A small CTC audio transcriber, trained from scratch.
Data: trained on melodies that start on their tonic, played by one synthesised instrument, 26041 training examples.
Rows from block 7 of a small CTC audio transcriber, named by matrix and row number. Rows with one number belong to one channel. Each number is 128 + 32 x the weight over its row's rms, rounded and kept within 0 to 255. All counts start at 0.
After each channel's rows are labels from the 100 clips, of 14976, where the channel reaches its highest value: "strongest on" is what is common among them. Only what is clearly more common there than usual is listed. The data: melodies that start on their tonic, played by one synthesised instrument. In brackets: how many of the 100.
# convs0: first width-5 conv (model.blocks.7.convs.0.weight, 144x144x5, each kernel summed), inputs 0-143
# convs1: second width-5 conv (model.blocks.7.convs.1.weight, 144x144x5, transposed, each kernel summed), outputs 0-143

convs0.16 [134 169 146 155 110 114 114 133 144 154  91 112  52 120  55  44 110 113  57 139 137 157 173 169 136 177  90 125 119 121 112 152 107 126 101 120 121  82 115  84  99  81  93 135  80 120 134  87 111 161 103 114 147  88 136 134  98 138 128 122  60 131 130 156 121 117  99 175 128 144 147 103 101 104 164 133 121 134 168 118  84 147 141 120 100 115  64  88  64 169  68  87 118 125 128 145 124 147  97 197  96  84  83  89 168  73 117 146 162  82 191 110 168  92 179 112 129 156  81  88 151 126 101 172 168 122 142 124 190 162 143 101 138 143 169 138 153 138 159  79 108 134 114 149]
convs1.16 [ 95 145  90 136 154 156  76 100 120 135 104 100 149 108 131  97  70 146 145 112 129 140 128  91 140 163 149 155 111 135 144 178  97 100 152 112 113 194 125 124 125 128 187 132  70  80 135 131  99 149 116  77 228 113 113  72 117 113 103  25  93 182  83 143 136 153 111 155 139  79 167 147 155  61 168 136  93 118 114 112  91 107 137 141 135 159 126 105 171 114 153 140 179 122 132 169 191 112  74  94 158 132 100 139 171 132 142 124  80  72 172 175 107 181  90 135 131 105 138 152 148  95 147 136 169 145 150  70 125 143  87  78 126 146 190 106 157 120 151 129 123 103 104 141]
strongest on: pace: fast (81)

convs0.13 [ 68 127  57 135 170  69 141 191 156 138  75  72 130 131 148 151  94 138 154  95 111 141 110 143  72  77 148 132 150 151 134 139 186 100 133 135 149  79 139 160 120 117 132 140 152  95 138 156 118  87 167  74  91 134  85 101 127 122 112 146  83 138 146 131 176 131 145 115 135 120 118 129 151  81  96 114 142 139 121 213 194  73 153 135 104 208  74 121 144 147 195 158 133 111 124 107  97  98 129 153  82  99 131  76 121 161 139 200 124 128 176 127 176 182 114 132 113 109 136 125 120 175  85 112 150 171 139 163  73 137  53 147 102  88 105 142 114 118 164 143 134 154 158 130]
convs1.13 [192 108 150 169  94 114 134 142  54 107  83 135  34 140 107 124 113 127  52 138 174 179 132 100 162 186  82 105 122 134 125 134  32 122 145  89  66 145 155 164  84 118 127 120 110 119  89 117  81 111 126 158 120 171 107 138 140 162 111 111 123 132 154 116 115  97 138  95 120 107  60 124 147 127  91 163  87 106 155  98 108 126 102 173 103 105 135 137 179 145 161 114 144 111  77  58 123 123 122 156  84  95 141 100 124 149  95 113 140 139 105 142 143 152  95  89 180  73 143 162  92 200 179 138 178  96 142  89 132 105  60 139  93 129 124 146 133  97 127 139 130 120  87 125]
strongest on: pace: fast (82); bell-like (48)

convs0.111 [188 153 221 118 122 180 146 178 133 134  99 139  68 144 157  89 151 105 133 163 123 185 129 129 173 125 150 121 166 103 119  90 117  87 161 128 148  98 117 134 117 167 142 140 184 139  83  86 145 116 158 145 134 108 144 147 124 172 133 121  78 127 109  97 137 147 132 111 185 117  97 152 175 102 135  89 118 106 156 130  62 140  90 150  75 204 127 141 150 132  86 140 183 170  54 125  94 204 140 142 191 126 128 108 153 145 192 123 142 127  90 151 127 170 160 117 141 143 165 104 153  81 111 120 130  97 156 179  80 152 149 135  35 158 136 102 130 132 100 119  99 141 138 170]
convs1.111 [134 180 146 126 126  80 165 103 127 138 153 201 106 146 144  96 149 155 128  64 140 134 159 132 142 115 138 132 125 134 161  87 116 142 127 131 129  97 142  60 132 137 161 152 153 148  85 147 148  97 107 105 122 161 127 136  90 122 105 141 143 110 127 133 120 128 131 150 112 111 166 167 110 125 149 204 101 145 163 148 129 211 127 156 110 164 193 129 144  91 117 128 119  84 136  65  80  64 123 158 135  64 128  71 111 162 163 130 144 151 184 103 104  89 143 141 127 147 186 143 179  72 185 133 211 100 115 115 102 142 102 124   9  83  60 144 117 123 110  97 157 124 121 121]
strongest on: pace: medium (71); bell-like (33)

convs0.21 [125 166 124  79 125 140  98 106 115 139 109 127 136 120 148 112 160 140  87  91 140 204  89 118 181 134  55  59 152 106  66 122 160 140 131 121  79  97  92 134 143  81 155  81 151  95  73 108  48 110  80 139 107 128 127 164 102 180 119 105 133 133 136 137  71 106 116 131 133 117 133 161  75 116 153 103 105 111 107 116  84 107 166 194  43 145 131 179 107 127  91 135 164 171 151 122 149 135  84 117  70 136  95 109 169  42 138 114 148 117 107 109 152 125 113 108 145 117 108 119 157 123 104 130 117  79 187 125 145 118  96 175 111  68 129 179 160 145 162  99 175 104 113 100]
convs1.21 [160 108 120  81 102  66 143  86 135 141 140 140 164 129 176 135 185 123 182  99 108 118 115 149 147 106 131  89 123  96 144 107 111 137 163 126 157 109  69 158  98 150 123 169 167 164 152  88 116 118 127 115 210 115 130 111 108 151 141 161 137  88 195  94 110 105 145  91 136 147 166 124  54  92 146 129 123 122 141  89 116 155 157 121  71 101  99 169  65 109 182 162 136 106 225 107 159 144 140 132 144  54  99  79 120 255 140 105 145 143 102 132 181 109 146 126 151 170 100 100 121 147 139 118 135  96 108 127 106 144  93 140  95 134 156  97 144  97 150 118 108 105 152 172]
strongest on: pace: medium (64)

convs0.73 [ 81 127 138 132 187 134 131 147 165 143 126 113 105  92  71 103 153  86  65  77 181 141 103 155 157 151  59 138 143 145  98 152 156 150  32 128 144 175  76 127 154 218 146 122 125  82 144 152 109 104 135 139  95 126 207 133  57 169 107 114 108 131  99 130 106 133 127 147 136 105 150 131 166 144 114 140 159 140 144 122  82  74 107  77 111 118 154 141  97 101  96 142 116 144 132 107 129 153  90  85  77 127  95 124 160 130 129 120 128 101 107  99 121  85 147 109 127  61 125 151  51 156 104 180 134 145 105 196 124 171 141 180 111  53 156 116 122 151 127  95 130 142  99 147]
convs1.73 [138 144 143 123 101 126 186 129 113 110 117 150 108 172 154 159 100 185  73 122  58 163 114 138  98  53 155 174 104 118 143 148 100 115 115 156 134 148  95  99  97  50 169 104 156 105 175 163  83 131 118 177 118 108  91  96 135  71 130 167 150 165 123 133 178 155 137  77 163 164 129 170 138 172 154  96  65  62 145 114 125 139  62  36 213 122 142 136 121 110 117  78 124 116 114 157 125  98 121 144 146 147 137 159 121  82 142 128 130 176  78 106 143 107 147 152 160 140 188 112 160 159 133 109 156 125 107  91  99 132 140  94  72 122 146 173 128 113 131 178 139  96 126 131]
strongest on: pace: fast (73); bell-like (29)

convs0.113 [109 100 144 174 145  84 145 167 106 125  87 126 146  89 135 150 143 144 142 118 115 101 163  99  84 138 123 160 145 122 127 119 100 124 141 143 196  79 138 177 107  97 140 126 149 128  91 119 142 158 137 138 101 139 125 174  82 100  54 138 116  94 114 123  75 159  94 213  97 141  96 116 104  99  66 115 150 110 155 127 120 148  87 136 128 201 144  86 199 152 121 151 107  72  64  70 123 111 150 126  99 149 131 121 140  47  91 131 155 164 142  90 115 110 154 185  92 119  81 140 135 140 159 107 153  91 117 112  68 116 129 139 161 106 176 112  45 126 163  45 147 151 123  87]
convs1.113 [150  99 137  76 124 140 132 165 156 157 120 113 178 178 127 151 124 170  92 116 162 179 149 114 137 153 159 118 107 225 165 120 136 183 126 140  98 126  95 143 104  82  96 124 133 148 151 107 139  67 109 200 154 145 126 108 142 125 131 169 107 121 199 177 132 108 181  98 160 111 107 118 116  94 106 151  92 150 127  72 160  49  92 101  93 108 104 134 177 160 126  72  99 137  90  91 141 143 130 138 137  84 155 133 149 112  81 175 158 153 153 129 148 100 117 126 113 143  23 128 128 142 157 154  96 148 131  54 110 164 140 136 136 153 119 116 104 140 141  69  70 152 157  67]
strongest on: tonic: F (47); tonic: F# (30); bell-like (26)

convs0.128 [105 156 114 176 145  97 149 128 123  94   5 149 104 145 109 131 126 129 116 134 106  96 142  91 115 115 119 198 135  96 121 118 101 118 110 155 150 167 155 134 154 111 110 158 136 128 157 122 138 105  81 117  84 131 112 127 114   0 118 115 121 117 132 138 140 123 144 115  92 156 174 160 113 143 125 161 155  65 124 130 142  84 143 134 178 133 160 117 137 129 121  43 127 129 132 125  96 236 158 172 132 149 146 120 116 115 175 129 111 136  86 104 100 112 117 145 126 119 117 154  97 138 141 171  70 107  94 145 114 116 204 140  94 126 112 138 171  97 136 105 132 130 105 120]
convs1.128 [106  74  72 154 139 116  87  97 197 126  26 171 228 130  78 101 113 136 158 158 148 139 164 131 134 156 146 191 137 104  74  64 123  33 136 147 141  92 101 137 125 144 143 135 105 141 140 142 106 126 108 120 121 147 157 126 116  75 116 148 180 111 142 116 146 152 124 146 122 153 106 121 136 132 118 165 136 100 123 154 144  94 138 110  80 122 123 133 127 135 104 169 110 145 148 155 141 130 150 109 150 130  52 129 143 126 123 107 123 146 122 118  82 157 147 137 126 122 129 129 138 142 132 138 157  92  92  81 150 167 255 117  61 173 154 154 120 133 141  85 106 153 118 107]
strongest on: the note B (66)

convs0.106 [150 158  69  79 111 175 112 124 140 100 141 146 125 125  81  86 166 112  93  77 126  91  98 115 125 145  91 146 105 158 104 116  93 154 152 112 134  89 119 122 137  61 101 158 137 125 137 146 149  79 102 114 104 113 116 146 198  85 100 147 157 146 130  78 183 111 111 225 168  61 133 148 172 117 121 114 146 172 147 154 195  82  83  95 153 156 140 167 148 159 182 137 118 142 162 111 137 161 124 117  39  96  75 161 103 111 184 133 149 134 132  70  93 122  75 149 135 100 110  84 142 116 139  76 128 124 137  83 147 133  75 133 101  94 161 189  81 104 104 139 137 127 130 123]
convs1.106 [172 178 125 177 153  86 101 130  57 135 173  99  98 158  84  90 143 125 123 153 186 167  46 142  93 133 127  96 126 122  96 142 103 131  96  99 128 122 136 134 118 167 152  72 157 101 124 165 139 189 131 104 163 125 104 149 121 176 132  81  99  91 129 184 116 109 135 158 144 162 150  32  84 152 155 132 119 130 173 114  64  91  66 109  67 114 150  93 132 131 159 141 127 112 130 109 106 131 112 121 134 156 129 111  90 150  86  65 144  86 133 109 120 117 151  75  93  87  38 155 134 156  69 156 129  91  98  86 136 142 120 147 125  79 127 112 156 106 175 112  90 142 137 107]
strongest on: the note B (75)

convs0.11 [ 99  57 151 119 108 206 111 139  80 112 148 146 148 110 101 136 119 132 157 110 110  53 130 166 127 133  41 116 162 115 175 162  45 132  97 130  82 176 149  99 116  72 116 112 119 111 139 130 105  55 158 146 134 144 131 142 139 162 148 180 124 184  59 158  67 171 117  83 128  86 143 156 120  96 156  85  57 131 115 133 104 102 122 111 163  79 140  88  80  97  88 101 101 132 117  84 140 162  89 177 110 106 128 103 114 119  95 107 103 109 133 168 121 146 131 135 160 134 154 121  98 162 174 152 115 105 111 152 104 127 155  85 139 121 120 129  97  64  69 153 130 120  82 118]
convs1.11 [145 105 126 141  78  89  98 140 159 129 116 134 158  87 109 137 147  94 109 132 116  90 123 142 126  94 182 118 155 124  78 136 141 140 148 138 122 108  36 153 146 178 147 155 116 173 141 148 122 144  97 143 162 131 148  80 128 214  87  73 206  89 178 114 111  78 137 163 150 148 201 117  78  92  95 117 190 135 106 137 103 234 111 104 148  85 112 128  97 114 150  92 120 136 144 137 108 137 174 100 106 100 125  97 162 146 128  92 125 186 104 120 171  69 145 144 138 129 150 127 146 136 116  91 139  92 149 115 138 147 182 184 186 134 130 151 142 137 149 105 196 108 184 111]
strongest on: pace: medium (62)

convs0.96 [ 73 113 118 154  86  74 155 113 113 107  87  90 109  88 164 112 164 188 130 157  92 116 149 147  69 117 131 150 161 179 105 141 119 154  81 109 127 194 143 163 163  83 112 116 150 107 129 103 108 156 150 121 130 135  98 109  90  12 166 120 122 124 142 139 175  97  96 133 114 133 100 110  69 154 120 158 106 104 186 150  71 134 157 101 144 120 121 139 143 139 158  71 163 115  97  71  80 118 116 144  98 150 124 144 158 153 111 173 112 100 195 221  78 120 130 128 172 102 116 139 171 124  93 153 116 150  76 152 105 120  62 130 131 116 125 101  89 121 183 100 100 151 117 147]
convs1.96 [125 114 141 106 110 137 166 157  89 132 128  26  93 104 136 116  70 141 110 104 137 145 162 169 169  75 106 102  76  89 138 133 147 109 131  74 109 162 114 122  74 112 126 168 115 146 127  73 108 182 121 109 100 161  93 125 133 139 209 137 113 153 105 130 208 133 114 149 114 142  62 169 127  90 103 160  85  96 131  85  94 107 160 133 126 170 154 155 109 136 104 107 120 143  73 131  91 170 166 148 146 128 116 196 188  89 137 129  79 134 115  65 146 163 106 185 133 150 125 176 111 155 159 135  89 149 127 134 143  84 186  84  96 162  92 124 151  89  73 156 127 107 135 106]
strongest on: pace: fast (65)

convs0.2 [140 110 143 116 133 139  97 171 136 103 233 111  61 134 129 137 141 114 122 122 101  68 116  77 167 141  98 147 155 125 108 124 122 114 122 139 130 140 154  85 142 142 116 184 139 108 115 157 126 104 101 100 120 138 125  75 197 103 120 130 161 145 110 177 144 173 150 105 162 154 199 116 131 170 149 121 165  88  81 122 146  82 140  98 151 105 104  99 144 154 151 119 113 153  83 145 125 108 101 100 138  99 121  94 114 167 142 133 142 118 115 148 168  76 136  86 129 152 136 102 103 130  88  71 231 163 143  96 105 118   0  94 105 153 146 156 152 137  97 141 118 159 112  61]
convs1.2 [ 96 174 140 183 130 127 151 156 113 132 214  49  29 202 120 121 119 145 168 142 134 112 110 129 127 118 139 183 131  90  75 124 144  67 136 128 140 115 138 143 148 110 137 113 127  82 134 153 127 104 124 143  98 105 128 136 130 130 111 132 135 134  77 142 129 133 139 151 139 164 118 129 131 156 112 141 115 115 131 136 121 142 144 162 128 156  90 138  85 117 143 106 132 177 149  77  71 116 165 160 138 123 156 137 105  89 150 118 144 155 117 119 166 140 101 156 106 105 147 148 170 172 102 150 178  83 117 134 198 131   0 206 142 163  75 141 128 138 142 166 114 133 126 111]
strongest on: staccato (75); the note F# (68)

convs0.132 [ 91 113 182  94 139 166 151 168 117 113 137 151  81 138 116 129 101 191 255 104 140  93 153 146 179 125 148 105 140  93 184 173 126 121 100 110 129 122 115  93  91  98 129 129 144  87 178 145 128  66 111 140 167 119  99 102  86 116 110 107 173 149  84 156 136  44 135 161 134 170 122 155 155 156 107 122 142 168  60 108  99 121 118  90  76 116 129 126  88 122 101 123 139 117 126  93 107 197  64 136 123 142 107  72 116 101 140  71  97 171 114 121  88  83 152 120 173 150  73 140 101 115 143 145  80 157 147 132 149 103 157 126 145 121 151 151 159  98 164 128 153 135 117 104]
convs1.132 [130 129 110 103  89  91 124  86  90 157  49 137 150  81 106 170 181 114 129 114 107 148 122  49  64 154 143  95  94 161  55 103 104 153  73  84  94  71 167 160 122  74 120 145 109 172 150 221 119 142 120 124 102 104 130 139 124 119 142 159 131 141 165 120  80 170  97 144  97 144 124 109 124 110 140 127 135 115 139 131 142 115 121 166 158  98 154 143 106  77 136  22 132 176 123 120 132 135 153 139 116 140  75 109  59 106  58 150 154 180 112  67 127  67 106 142 142 135 126 140 145  95 145 145 138 158 111 117  86 178 113 130 120 109  84 128 137 131 116 110 121 116 188 122]
strongest on: staccato (80); bell-like (28)

convs0.20 [124 166 192 118 109 102 137 123 103 147 163 160 137 145 121 139 125 112  91 137 189  99 105 157 140 151 117 134 122 114 136 147 120 126 132 110  96 180 155 128 183 129 128 124 147 136 159 123 146 150 117 156 169 110 207 143 120 179 138  75 137 150 123 101 121 208 156 132 111  66  37  89 157 137 138 156 101 140 120 137  46 122  91 100 152 153 182 109  95 146 160 139 124 151 124  98 154 145 114 153 163 125  74 145  52 172 125 119  91  68 146 104  91 133 150  53 105 121 189 134  77 132 102 129 149 174 137 101 138 136 168 124 108 172 126 109 102  74  94 117  19 117 113 123]
convs1.20 [166 128 133 216 137  93 138 100 119 147 112 140  74 115 123  92 116  90 130 165 106 114 126 125 142 122 119 129 124  76 111 109 165 175 111 148 113 191 137 120 167 103  80 133 180 151 130 128 105 116 105 146 163  97 122 109 109 124 158  89 176 142 177  93 165 148 139 125 162 157 134 112 125 147 167 124 104 159 157  79 156 115 115 137 178 135 153 111  85 132 141 163  96 129 109 114  88 155 139 142 109 143  93 111  67  92 132 121 121 151 163 107 152 133 209  68 123  70 239 118 210 152  42 151  89 157 116 189 137 134 153  82 107 115  93 120 130 117 163 116  52 142 129 164]
strongest on: the note B (70)

convs0.117 [118  87 138  98 130 130  71  89 115 162 104  95 125 141 115 118 142 103 154 121  91 140 157 159 121 112 166 101 206 125  82 151 166 141 126 182 154 109 131  93 112 111 110 136 144 130 135 166  98 106 119 127  82 154 115 155 150 109 153  98 170  72 138 127 211 126 192 152 144 139 151 104 128 143 168  93  93 132  82 114 141 116 163 113 140 127  71 196  64  69 130 155 102 137 224 134 118 121 129  95 117 153 118 251 158 176 148 163 135 143 114 174  76 121  70 161 134 146 155 136 100 122  74  85 134 109 147 143 131 163 159 102 127 130 134 124 108 119 150 140  71  94  84 155]
convs1.117 [123 132 125 111 134 125 140 100 124  71 121 136 148 110 113 159 118  97 118 128 136  83  88 124 112 145 137  77 136  93 107 224 125 159 112 108  97 120 125 125 112 150  86 132  44 139  96 110 112 140 127 159 105 135  95  96 156 150  83  97 136 151 161 105  95 123  66 172 104 145 112 103 187 126 127 138  96  99 121 160 115  93 117 144 135 133 132 114  89 159 158 123 120  84 117 128 116 103 115 127 127 128 151  87 107 156 157 104  79  71 129 110 165  99 124 108  60 134 126 112 144 104 124  76 124  75  61  97 138  61 112  98 124 123  55  82 120 120 123 255  35 158 179 119]
strongest on: the note B (99); the note F# (85); pace: fast (79); tonic: B (26)

convs0.63 [133 123  94 121  82 175 178 138 112 101 112 130 129 100 118 109 185  74 107 144 137 130 118 133 104 148  82 163 100  67 130 149 122 136 149 112 134  93 188 123  91 107  86 179 160 125 116 158 136 162 157  60 143 153 173  86 138 161  88 105 150 121 132 127 157  42 106 104  82  82 132 167 125 134 147  68 116 105 176 146 115 145 117 136  98 103 123 148 111 116 120 135 140 147  67 106 151  90 114 102 203 119 127 108 129 137 107 124 121 107 110 113 131 145 110  87 127 138 126  23 140 126 170  83 160 102 175 165 139  47 153  78 117 187 180  97 117 148  70 108 109 189 178 115]
convs1.63 [182  54 183 135 114 148 150 154 155 123 148 139 111 130 142 126 131 116  84  80 121 156 103 112 139  90 142 146  86 135 160  84  61 142 147 123 128 185 155 114  76 131  47  91 105  65 139 164 132 133 142 125 143 130 162  87 149 109  89 137  65 125 158 178 109 140 118 126  97  82  79 143 120 175 146  93 110  84 108 126 158 157 129  88 130 155 120 135 125 124  96 114 126  72 111  84 155 118 141 100  84 128 110  57 125 186 120 112 106  92 110 129 157 131  60 157 143 114 133 114 172  40 183 152  54 129 105 102 127 121 101 101 115  94  90  91 135 101  70 171 133  98  87 163]
strongest on: pace: fast (97)

convs0.3 [152 129 146 193 129 148  91 179 100 165  70 120 110  44 107 103  94  84 134 179 122 145 149 139 150 137 114 134 156 150 101  64  83 126  57 183 186 103 101 114 119 118 107 160  87 140  96 117  94 101 146  96 168 155 151 151 103  87 138 118 129 147 143 123  74 105  82  97  78 150 134 144 105 103 121 152 109 151  92  85 162 140  77 189 112 138 148  64 123 136  91  96 194 109 140 142 135 193  98 156 139  69 116 127 117 123 104 122 124  86 122  92 160  73 172  80 128  68 112  68 117 181 112 100 112 128  99 130 107 151 122 149 104 131 136  89 112 165 120 134  90 147  99 182]
convs1.3 [ 63  61 167 170 159 108 113  99 116 110 120 180 174 135 112 194 111 132 146 135  85 126  94 157 137 149 148  93  91 138  99 193 153  76 168  96 121 158  70 196 107 117 156  99 157 134 148 198 110 162 127 134  91 165 100 140 143  95  95 163 119 141 140 145 114  80 195  92 124  89  91 136 126  81 113 129 143 127 130 172 130 101 144 146 141 136 103 145  97 134 105 128 185 115 110 164 154 121 144 122 144  31 161 157 143 165 103 102 124 120 167 162 130 150 125 133  69 129  84  49 105  96 142 146 136  99 206 107  80 134 143 104  95 166 131  59 122 117 102 146 138 119 129 148]
strongest on: staccato (82); the note G (65); bell-like (35)

convs0.12 [ 89 128 162 128 154 172 174 144 128 166 124 107 153 111 145 113 215 151 156 110  44  81 145 154 149 132 116 141 129 143  61 121 148 188 137 166 103  88 118 144  96 121 173 121 133 166 119 143  60 172 141 160 135 197 109 146 108 130 182 155 103 123 124 116  95 140  81 122 165 126  99 138 122 132 106 125 100 101 131  97 189 140 100 123 160 150 158 143 143 193  91 152  88 140 131 131  28 121 130 136  67  53 135 143 174 141 126 141 124 128 133  81 116 187  65 110 148 128 107 130 143 194 148 119 163 145 192 109 145 121  69 136  88 147 158 138  79  86 118 123 124 155 144 119]
convs1.12 [142 147 151 152  89 123 134 154  84 109 158 143  89 136 128 151 198  81  78 114 188 131  95 155 114 117  91 128 125 112  93  76 108  64 142 176 113 178 108  92 103 149 127  84 121 127 221 131 116 103 106 114 129  78 129 131 202  92  61 172 148 143 138 117 151  93 241 128 102 119 152  92 126 133 156 107 179 104  90 156 116 127 124 109 165  95 112 152  95 152 148 136 153 147  73 142 125 128 147 139 132 146 174 110 137 110  68 140 165  68 131  68  97 123 101 146 108 120 100 108 113 117 132  74 132 108 119 100  60  86 119 141  97 126 144 165 136 128  90 172  67 150 141 102]
strongest on: the note G# (96)

convs0.52 [130  91 125 110  89 111 177 144 105 113 107 194 118 112  81 134 129 145 125 136  97 130 134 132 136 141  91 141 157 103 101 115 152 101 104 199 141 103 155 178  98 121 120 115  64  90 148 120 172 146 106 144 126 209 143 145 119 135  89 139 160  66 116 181 125 132 163  98 121  96 101 159 149 175 150 140 168 103 116  69  63 114 160 183 109 146 112 112  17 163 101 136 131 115 201 141 190  70 140 159 129  85 131 154 151 126 121 111 158 149  93 202 159 132 112  96  85  78 116 100 110 100 128 131 163 139 156 139 186 123 146 185 159 101 164 144 118 125 138  84 147 166 116  94]
convs1.52 [119 109  88  47 140 143  92 123 120 143 118 111  92  60 167 114 126  91 120 132 108  55 162 172 145 127 151 138 133  52 125 135 133 147  95 120 112  84 112 162 146 120 117 102 134 104 153 136 123 137 149 109 128 147 110 152 131 115 127  68  64 107 134 137  82 203 130 128 116  97 143  76 138 118 118  90 208 117 148 133 128 148 158 122 112 100 176 110  57 111  75 115 125 135 152  40 150 133 126 132 105 123 110 108 224 135  87 158 119  95  49 124  66 122 164  89 167 148 129 101 147 148 155 119 125 137 159 158 134 113 107  96 150 155 191  98  82 107 128 197 146 151  99 158]
strongest on: the note G# (68); tonic: G# (36); tonic: C# (30)

convs0.122 [130 127  85 140 112 161  87  92 140 118 129  86 116 158 101  86 119 142 133 119  82  98  99  57 101 148 172 139 176 129 156 122  70 136 106 118 115 120  83 133 160 105 122 140 152 161 145 157  89 118 129 122 138  26  69  99  76 131 124 129  92 101 141 104  90 121 109 130 176 133 106 136 186 137 151 147  83 149 173 115  78 104  89  97  48  95 114 122 108  38  90 124 120 144 122 135  64 105  65 148  85  87 147  71 136  69 119 119  88 127  81  98 111  86 113 135 116 134 118  89 154 128  81 197 120 140 110  98 142 207 113 114 124 115  92 114 146 102  95 143 108 119 150 110]
convs1.122 [160 156 133 124 167 140 167 132 105 172 132 148 146 111 130 161 135 175 121 100 120 117 137  77 127 155 111 136 104 153 112 122 148 142 109 163 126 148  75 142  75 112 178 165 132 127 117 144 110 138 165 152 113 171 120 163 156 132 115 194 169 157  91 186  95 166 168  91 153  94 180 111  81 147 131  39  84 109  81  73 129 225 120  66 142 168 140 201 114  92 102 142 167  95 126 167 127 127 150 171 102 196 220 155 130 152 173 125 100 124  91 157 115  90 153 130 138 157 127 146 120  81 121 163 127  90 142 139  92 102 149 105 157 178 153 127 105 128 115 120 122 129 133  67]
strongest on: the note G# (83)

convs0.41 [ 91 179 167 131  82 120  90 113 131 116 140 189 126 135 114 137 110 153 117 101 114 156 169 134 137 145 145 121 125  67 143 110 144 104  86 121 174  77 150 117  80 136 102 103 126  96 144 109 161 108 149 107  83 142 167  95 197 135  88 153 152 165 120 110 112 145 111 170  91 121 203  99 140  75 129 139 143 126 143 139  71 134 110 100 150 134 171 119  61  70 142 135 169 154 167 151 157 133 122 106 150 108 136 101 219 192 157 154 193 125  89 118  84 109 103 155 142 130 137 108 108  96 121  74 125 147 100 148 135 157 157 110 134 144  27  60 107 164 101  69 137 176 166  99]
convs1.41 [154 100  90  16 154 152 122 135 143 102 164 140 140 106 137 139 143 104 114 104 164 121 113 125 129 138 126 131 152  92 111 139 146 156 124  93 109 139 146 118  24 113 100 164 124 139 127 107 125 120 114 131 133 117 123 116 137 175 117 159 107 141 153 182 129  74 148 207  97 180 169 133 154   0 117 140 179  89 104 138 116 144 163 146 101 129 142 124 218 119 118 111 104 105 109 137  99 121 100 111 140  82  94 128 112 159 173  97 122 159  94 152  79 116 106 173 131 126  76 128 173 101 223  94 122 123 112  93 134 113 144 143 132 143  96 153 151 153 142 128  96 147 126 133]
strongest on: pace: fast (91)

convs0.14 [184  75 150 146 133  85  92 173 112  84  54 170 107 148 140 127 167 158 149 156 181  87 145 115 168 137 107 168 118  88 143 139  53  49  99 114 143  66 138  99 121 100 113 134 154  38 135  93 155 109 114  71 116  94 133  96 123 127  98 109 150 141 106 165 115 165 123  94 108  86 116  92 120 138 114 110 124 106 165 159 106 159 141 143 120 148 125 137 132  82 123 131 124 158 156  90 117 115 105 170 144 110 116 146 142 133 131 116 174 110 134 155  58  88 146 105 166 151 100  41 137  36 145  74 111 167  75 123 104 129 127 144 113 147 143  95 143 132 154 150 167 200 111  98]
convs1.14 [165  54 140 101  82 148 120  82 121 133   0 174 133 111 156 152 105  74 107 124 157 128  50 155 129 155 132 113 114 220 140 141  92  93 172 153 112 151 137 110  93 114 122 199 139 145 127 161 136 147 134 143 128 130 115 122 181 149 131  99 138 145 118 158  85 114 146 173 164  91 111 113 144 178 139 122 124 122 122 163 106 136  68 163 140 122  67 149 132 122  80 207  83 143 148 144 180  99 140 141 135 142 107 141 127 137  88 135 152 128 117 115 114 105 120 102 158 130 165 115 139  75 236 120 137 100 139  84 114 106  84 149 154 106 113 117  95 154 119 171  91 161 126 119]
strongest on: pace: fast (72); the note A# (66)

convs0.115 [111 111 117 125 129 110 137 159 129 148  88 113 168 146 156 189 110 185  81 163 133 120 128 119 108 130 122 119 131  99 108 152 143 129  85 159  98 155 135 172 164  76 162 136 166 151 138 145 102 158 110 153 153 136 119  99 123 105 115 167 123 118  98 124  63 187 170 146 144 118 101 109  96 109 100 126 107 110 113 138  80  79  93 118 122 221 102 115 125 136  92 167 108 167   7 108 131 159  82 114  78 117  91 158 122 115 163  99 156 116  77  46  87  74 139 133 125 118  99 151  43 132 125 138 135 144 148 147 130 165 122 151 181 207 143 118 119 193 186 123 165 131 117 113]
convs1.115 [124  98 108 128 156 125 122 141 171  91 107 153 105 163  95 190 124 108 134  82 163 106  90 191 132 136 165 141 153 245 127 144 126 101 124 161 106 124 130  86  98 116  98  63 138 170  98 125 147 113 103 115  95  94 134 131 119 129  80 158 126 127 167 119 150  82 151 121 121 120  99 126  88 115 125 157 125 113 155  51 106 125 117 140 112  53 154 133 166 147 129  98 104  97  73 101 119  95 154 115 172  94 130 150 186  98 119 165 144 125 148 123  72 139 181 177 132 112  84 139 128  81  64 136 148  87 136 167  77 177 134  49 121  90  95 123 112  99 131 165 136 217 120 112]
strongest on: tonic: F (29); clipping (26)

convs0.137 [ 62 123 128  99 112 126 173 140 105 152 182 100  91 108  82 106 116  81 139 113 121  85 132 141 113  92 142  97 150 107  99 130 140 156  86  86  97 176  81  90 144  94 119 141 142 125 103 126 177 137 153 110 111  79  94  83 112 147 173 146  86 143 139 181 112  98 115 151  93  63 155 121  74  76  84 175 135 117  99 111  93  98 108  84  93 153 111 145 120  67 143 127 101 113 138  98 173  77 110  74 100 101 152 159 112 111 126 134 114 140 193 114 145 117 137  93  52  63 107 104 162 149 155 158 177 105 139 180 121 147 122 123  89 140 163 120 191 148 201 161 126 140  68  79]
convs1.137 [146 150 106 147  67 106  95 154 104 189 159 175 170 108 109 149 134 153 154 145 103 148 139 160 116 101 106 197 114 162 205 150 127 111 147 180 130 156 149 104 145 111 130 150 124 121 117 114 117  84 125 131 167 157 139 146  57 131 101 136 111 169  87  82 168 157 125 122 126  88 155 139 109 118 129 132 147 115 142 131 125 159 149 124 136 148 109 174 157 169 106 117  98 102  90 105  81 125  58 151 214  81 122 132 122 173 109 121 158 138  73 147 121 142  78  89 170 118 116  76 116 134 124 115 143 101  65 158 110 109  49  61 157 109  40  82 160 113  57 152 111 147 141  86]
strongest on: staccato (79)